config.yaml
encoder_arch: "nf_resnet"
noise_aug: 0.002
time_shift_ms: 50
tokenizer: "word"
encoder_kernel_size: 3
decoder_head_dim: 16
decoder_fused_qkv: true
decoder_bias: "all"
decoder_tie_embeddings: true
beta2: 0.95
batch_size: 128
epochs: 23.3
adamw_weight_decay_other_params: 0.01
Rows from block 2 of the text decoder, named by matrix and row number. Rows with one number belong to one attention dimension. Each number is 128 + 32 x the weight over its row's rms, rounded and kept within 0 to 255. All counts start at 0. Numbers have three digits each. After the name is the row's rms in percent of the matrix's.
# q: cross-attention query (decoder.blocks.2.cross_attn.q.weight, 192x192), inputs 0-191
# k: cross-attention key (decoder.blocks.2.cross_attn.k.weight, 192x192), inputs 0-191
q.170 109:116113152147081156131124181131155177092067111207073140113157121145125127153133141115122130110069145082114127106085124131107030185121105061185141150102135151112131126129167115221167137101139130091150111190121144132149073116142148079108090061146197134194125104162129140135074127167121121103109071133062159132187149153112097133161145114171128140184081136113064140084116089107177153093145159166107156186117135106110128105138119147160110175144167162155140118127161145112108126125136104057163185127101131118163156115157110094129144129143101063110120131110082158073112134186129135161
k.170 109:130095107117121086146141149103089123087092081151109114126137200109108172100127118175133095121131088116160103141143193071210108153140135128138205120137209105140117133190105157136128189150192134107137116100166106126132140124112082093136157112123149182115155118164192110151125100159138131095160116158160129146159118123172178142116120084148151108135146147162142162128090145109142152127122145101062119127086084156154121159062146105109106094120165173090148120055136121200170169174107162111140159062155101108084108119226129196142052092162130092123115157096139135186168139134125157127
q.171 098:088180098148187162158114179166072153152101100120143148129112175124117076126145181162135101115103123167104155100052101103187133142077074128158193145137133098207128123131160109101121145151138068143195113141141169096136092122067098128083116096135095126202132098104170125212130089064115123152161134141084143124105208144157138101142136101110150133124161109061187128156127135119164132106166124123200158125150119124093132158110131122069085115112117163143145110180141116118091132152156176131180133056150145075131167160165150098117102112106081148050143134108102149145159136135117146134
k.171 099:082152183083164117173136143148129124069110080147103118135158165162154093152138122101089144137122166143125128184111167165177157116139131137128145122060112105134149130097116123188137136140093081189232149142129140109109172116137133131153078102087092171104088098054165131084136103087118067168099183171113068181132142142121144158187110139138142212185100139142100140083181135129116157166136154168131089160120110166107101146130083142145120107151167094137134208164134149168136184108102117112138158123117100079127114138131138082142147097052120108114197135120127081147115197097121132096
q.172 101:178076128150145121098101166060144110154113135073096122119171151114102186116139106138148175086140183080103117089222149166045172097086173145111168162150126119126153124091168125091141163099191175194168172116158150109075166161152137089068108160144099156118134117149092154124144183096125127141128097129098195144051154167128167159171154150176156119099158140086187124126166115141120116089126189143139145125118127117171151091127165122119101150123116109084127091134154089159084130075146165128156127111087160169142143131135120097156100147082076110115129123089167062112121122158135135072
k.172 102:091091127084159119132142140107161118182169104076103157120091083092139136125127128130124154092145163192144203109130188134197054083067113143090081151086099144073102136079148089159154164139089141120116172092139160118117077095155126126070125121164109087100185135182186136110091120175174105146145106172123155188138160075123109111151094118152146100176133123140115131115143096102185137162061062157124132136123131110061156103086129060125111174133126106131137134103116120139093125146089080169154108147105084128095142115140212121148116125117051166119108144121097127072131146086113129173
q.173 094:152063142123077045161092125122114096181105154110093069140148157133137078129114107084090119089141184136119107157144141096124103104190107076142137118114135105168091154087085169105069135152162121142153111130142141156107104138153094156101143177179064134152120148153126150140092137067156115103133151101115124176080132098124174196102072107156104180109144166116121104139127133083148085063164135147139158159149170147182171113104185121095154133102125149094104045184144126089194111133192137126108144138105127136145111149060079161143165134121123122082134077092081145172143089089084153082
k.173 094:164095119128165107107120104191173101130128125125155121073170077101130099111121154157122155116129106122157064086171089144124154121080147090149152124127110136094092176072124139157137048133110196174167115150141128120137108104106165118140134103126073165123107059147154118179188111102149131149113103066165151089077113178150187159134195145149119174129107169122152089196137139163098098146084091089090117130181138120101155109128158135176132110100195075108170136098203077152109188145172161152136101106090110129070187169105128188162118141119129133132121150101175154151111173169150141139
q.174 108:123113135141185105115167090147069085069098154150142088122106146175063133142118101139143169044125119151097090111136134162127115120099146131106105095142147086053183149148098129124162132105082077120141094175165096092174146167149122075113158139096170057173111117051153139142125065101118148113134125127108165178092118143098161137106166128084114085141162119128125171097153138176115103125163163106163166116090070133145103155161097144101119093137141100104083163120075189120144108156053109165126111130180184138130114157123141158095084125202110184128144140137216121181114157128117134170
k.174 101:113175106124101081101055123139124193143074142116087113098088061099114150136136165131149131107130083125112163167102146126162175110159049137159146141167155145092079143106129150135115198158099160145201123091104146129067099110088123104121158161132148068153134187157127111127132124128115131159180199174095116133129058118131084110124125097107148088106139156108124120072135125049146103110157138100110114121076130118097119179105103186114117161136130083122132131097140104174165053066165103095165158094103122089123145200109141135153099145140134078148176163108174079047101102102133101131
q.175 097:111094164114079126161098203112147153176145110077134148080159131132118108144168097131093137039147159094133170121098167114129161088167049175163068126197108091154147100133121082087180100120154143108167149133113125128123141094104117131120130115151137171170134127144129111109114143145081082105064115147103157114098142136106107092109134109184098070146205113140209173109158100144171134086182150192133112144138149114132163120068153123138115167133129134130094113096180086121124203157150137083109146133107058141129134133154201119146180202131082095151125135105066114130149138092128150097
k.175 101:157050089120100089145142071165092147120108055104119150118130106117135070083120135092147078140140099144140094101110129162171125146096160072182099129089094106106142132133078126143144112139182100225099098121130154110098152216095142106131129112139035111084124101144141139151139114182103120091132113144122116116123145136057204161181177170165138188200123097122138156160115078114182101107088143111120100148127112162130125126170074085123116115154143139127123126077112102122156156179112106101133018110157134094145144155148125188119111123116108124115143163086129168150118151086162112096
q.176 107:072156165198073119124149137072123105087147085142098167102158185113120157138148087133117127147145161122112064173154126149188136151133063137107119050104150081131160151072133215131088100096105076165148108104137112148194121089084109109137136104145107129151121114161062086120170136142134116157139094109127182117172103087151178106095095118143135108121111099046156134124106190147138096092147133096154071153070161085091092093155122086154135110104141128128127148149115140187112135140120132145177106170102108086151194204125101091139157181139095153129094155119138148161137089198110121138
k.176 105:157085098106128155158105117142131164162140178112103149117086084155119130169136126075089131131113090087119116100163141079180170050104127154137137110168089162082122073169100100133131170136160122102163148109073158155120097087184151146071174145121165103179112143139145181099127130106084087138099195191147063131147106148129158088142162100115158150115140169153149124089098155151129067113178147096115112103110082176093097112191129149155099151202100148076137193098195090182075131127118143063131117122133170163132132148116111157176114131139133111103096108098184155143109051127162142140
q.177 103:075145116120074128127115139164118164133147099170129124132111113106142152131139110181101134151100106107118073125103124124089131091151161132165175145189142180144132134129127066167178117110133157132128112168191080115170081140067095057089135144102124143149146120200106162183197113077168099118142097139170171162125137073077105183130143152123139031139159130111103169118067058122117162123100099141129154115106114088111134120181163169129109128140060121154108126093089112109089190129058143144092119141112129104125133105074118101075122171132135181145098090091158107053172135164103176121
k.177 107:150132173136092165077100131140130061132181166072096140100140120123165105130105126159102102107101118142112133114131134162138123074107138186122130158109172068097147163085124091095098082221110113162149153117132129083168154121113170126067114117179141123157117162132160105161144154119167058131143139140096142083103140086165125069139081153131119122129157103162103095105132101112122105118123138104150072137126177101053097137095120089133117152130128081166123111132172086085116156091135108174067142147185129118081120055123120081128139116137195059108107145127098113107138102057096102004
q.178 092:141120150130164130132132131127175180106137115141125079157160152132121149121131097112058150117114158090138112160157110048115133123152094093171151137131082127073129091162135157152111116191110127098129212135120071159123115090121134158120081107144068120125088073149125142138113159151147103086124157127111141156184139107164113160139159118095119111168148133157117099096026106114153106105203141205081152121151173157086168164119115179094130116149152135086097161106123172111111122116122075094118121120115075149091049170144176090079146111062081086109098124116105192192117142183144146194
k.178 098:089135164128130101126083075119193127124122069058133148170125144102107075147096111119153097110109102039086112132125103153108155060156139119090132184090099101131178185071098100113128176113152150111097076099111119126120139154143157134096150099139084156081128080089110168156098185107129151123166063148159114062128101113096106125086121118124106188085102126165146133113167197101095084095189109107059094168153096177124153112136102063122097135100103131147121101120116186113174090159097125079139143150162112116093048091126114133127162128154147123121115093090091175115098121077148140118
q.179 100:101107151110142094099118130154173096105092101173187143146171183123134130131056142165119034168148121160164068128167149181095086117164096109109166095108143101107128156153099145197172114112175095135133089123159176152116131128140091144092161135132160151069206121118099108093166102101177158151152102100138152150129108101132149137103130067127138106097118136212107123115098127111101083183092149119112113200084174128133123096124139059195076131132095084119118170167147102106208130092167156101110095084125104132162093131115120100127124118127158077100140172117105126152104159079070108163
k.179 107:121106154099147124119125166149130151100138131112112112140151121119146149113158094166165168138159074167135172118160101084104118092132118131108124089139113089190147036069121098120047124102158064086138113160076174102114104134114114104094155159125110141093193154120120113145096178159098146138127143111092083172090120082065120060032121138114165124162153144103123072143134118093107074104137137080089109131128144108108141190144171214121142147185111116124126115058144079147089089159111075141123145169130108110100096160118118096092120136108114151165125035111135147094117073093140158072
q.180 101:146156163116167131183112079107142097132149084136113106109091135172128091103114120139123152086128157027121147169178136113151088077174185141065148149114166092091109078140111063114126081145090138105115159154153179104174148169140066104145128127133063069097149205126066134154156131076161137136093169151075127132112138138119156155163099144110175143064140180151098160086092105177113119138091122153103109129082103130121179122167177157113132103099096110126111085120176167116163173102141137138148149129115097119190109119120081145128161115077171152130155107181147115197132101100090191122
k.180 102:093144162126191114135131108103041114120169098161137134145130133088189117123136070118123088082109156112087136109079122157144061146153121096142120127143096141126106162145197119154119161106062131169123169094144136124157130091146121152106135105101169147120211147144094117106078146130094157095114085110135148171103170146208093088131163160165137093188150110179152145157100129117138154103071182116091164083132100135140106108120090103078118108083098118120125161159146127083097204104103086119074150100149087103095166088137112097126092139141071146159097115083029104094135146091135161195
q.181 107:153081121139179113095210153138145186101097126111101117134164079215162103113183100142102152125168103085134114103149103191109141151149152105109136083084171134122120095174152154129138137135180127132101042145161143050083139099083158136132137124114114133133176118135125147123106120177195117159098119114184112129180156122125090105129144099150059150094194086084138135096169146108092141076153131141150135064098169131112167172140056122166172123127106115134153155118145111070122069109089084146108104111158177131140164064086125104075136106148141145057150136152115134149139165127090080142
k.181 101:184155163172106121174128152178144111126108093091125131185124139135118127163119132169122124149119097208174116107145154133113104148058183182090120163122148151219106055132145130153097111086124120127169128109101068161115160131097156138160116089141087110113073186148107181170129093120132068047155102068186114125123148103162111109090090099167161150152121143128154178144104213125133120106114141097170128120128108149177145102114128174164122133172142090147185117135082116119106095136136130112151124088191132159139120118143109163182129038120150202151162104151068115087130112143140132101
q.182 105:095157179101159109171197105036166124186137132175159117105081111148140139141127085140147119125117094115100082142058122186161121136185114132153163136158134085185109154174111098096168147186069107101111117125097178157135069103113154081110100146136107158191142129135108151123117104147085133104092165121088140107073123138090174022144089108079136185132087142168154160145071127135138063159147158072187119073156113138120139164156175150168124112118117181137122144070083164136088116122145131099109142160145124100116101151148060126108088131153155144150137105129133177118096115131125107153
k.182 099:144157101085104087180146147135080085190100095120130159109105124164061098146134112122177052113066112076136058123116108135113141158158139138183113161086114125119087125190094149136118147152112092191125118091104122073205147161136114152100150192129123185147105082126166119150119088128118085110170084102108133167124195123127107162103156110114148130159130150075107123128117201163122144103185094139099119103162120130082202097164126197102146077114083163121115141136109135142163147127078104099161139106117076105171167110169076110104180173153084144123119140075150106125097148135100085091
q.183 107:129079145146117131157097138069135145144160135100113165138145185179132128101127079062087118062179185108165111179137132098152183138184167116108048178141127117157115165124193090147099099108118149129106127098105099082101141114162193145121094094113161161117135159190127048160164162117134181141166099120124128153067072073080162126120132141129126077155070212139139119086107167145114132159111180099115137135116088111111125129106117125126105114153082140106145081111131122088134219120159180121171101142110116146122166153127142141113175075104096146097144105186111119102181135168122105097
k.183 099:087100144148171107136139121123140140163136081157211154108136153138149108145087090100126186147064147187128095156150134185191099164167155117178062145127132089087132112107143086078154083154154099114113156193126130183117111063065114129174152124052133110186090143136115152142129134117104153144157101148168140092169089127104119109116169133165160135135169134112188170124136122174131111178192088137045151113171132096125176115160151042134174106157159162145122186152074164142157144148099152154118136127156139091067131132131130091160119129132115127110090128159139166128118142111157066180
q.184 108:074068165077180127131170146136092139078125094093158072134108180176129105136070090124118121121139146168105102122087115154183056172115207106073105143120146138159096126146119168160071081106106104079106150151118148075135136134144160105187160187109116052078142152135080126055106139118114218115164175179094145170162140136127176058105112140157151159157088107126107112084105132107125192156117100106097114151115141078152117106140086124106104160162146118154118130125113084154125144189123160163095135098111161162104119105195156078137099164170133135111118130141115105115115139132146078118
k.184 098:067124177097140156112103165174116203072145172183167124091070163139101084123133111152129212175123149127079109129136136134100119072178179125139132133141100149103096095135147102138204116074121092142152104091159147137114125164098133172163154148128141129119126111180131091177110161141113126059079094081188143143106132138108101118094128147117095074110147168153131154058138168099141088090128094098167116079147119158178127091151115175103084080133144141113108123178109090109155111119104127104178044127145117139193136176154122099111090118116088171123125155171098078164186120112147124183
q.185 092:114139143153141137137134130126105106081134165153154110097120142152086124132135067143099148138165156076084215093118161187143193194146147180139128153186098102076112111128095086142081101081109157137127143189080098161091149150128120137111150135086137102097078106136128125185106085081130098145075112126148129096114131114169154102075120213181142142143085120160150111165117143062079083113152103148127147143087133155141123175128088090128128107135133071189114138112148167126069149056127117132182072169171118156084082108164105087133133123079133171156148133087147143138061170172120080142
k.185 089:142105132150124128155130125159153132183113112091123108128099192107116139091089130179115136105144075053102103166087093112088113160205079133143122123106165113172084066152186078044134106102112176054091142124181151163132130112096137175088171150096194115093119117099129141105107159121090096131133127100079089084142150137152114144159142136074138103142144114098116081115100133154097152137107176114197113125099105092142118120105163142132136149168086094152184115131096164116138153146173217084143103101159139121061151097131137092146131082167109134154140088140076170139128122093225151102
q.186 105:127158155068151099116180104117071177124187084175074085109143108127182135127131123112169134100109166096132143119102149153166141115128116105188102097144105151139132135121093138138110167108107055185170123080153146082107097108124120180024172142118121118168143167102103131123109087185142207147136145136071149186123184117188085129118140108157126149081122160132176150155164128100158122131085170126136081146084154105130144154101166098145117168150139071103188111143132088150114136110114102117161144155088112090178149123145130056071103111115117121170115075194098176149077166142087122112
k.186 101:103142176131156103169151136108176192165148191154103093093141099141120099125095093175149106094176071104129107129087081095120118102076174165097104142142122124122188097195124110119091094225171131104109101097165115165100117125222183102124120101114124130098123154172096112096179152096105097099133149124119109129107154120141123143126084112138187112177120159134135040096110130123083149108161148121059114123102159111144139065120084151133108162194108126148110181149154127132120178134074124118096090108144126104068135132144119110098098069148135188154156160186126095099120120170056112139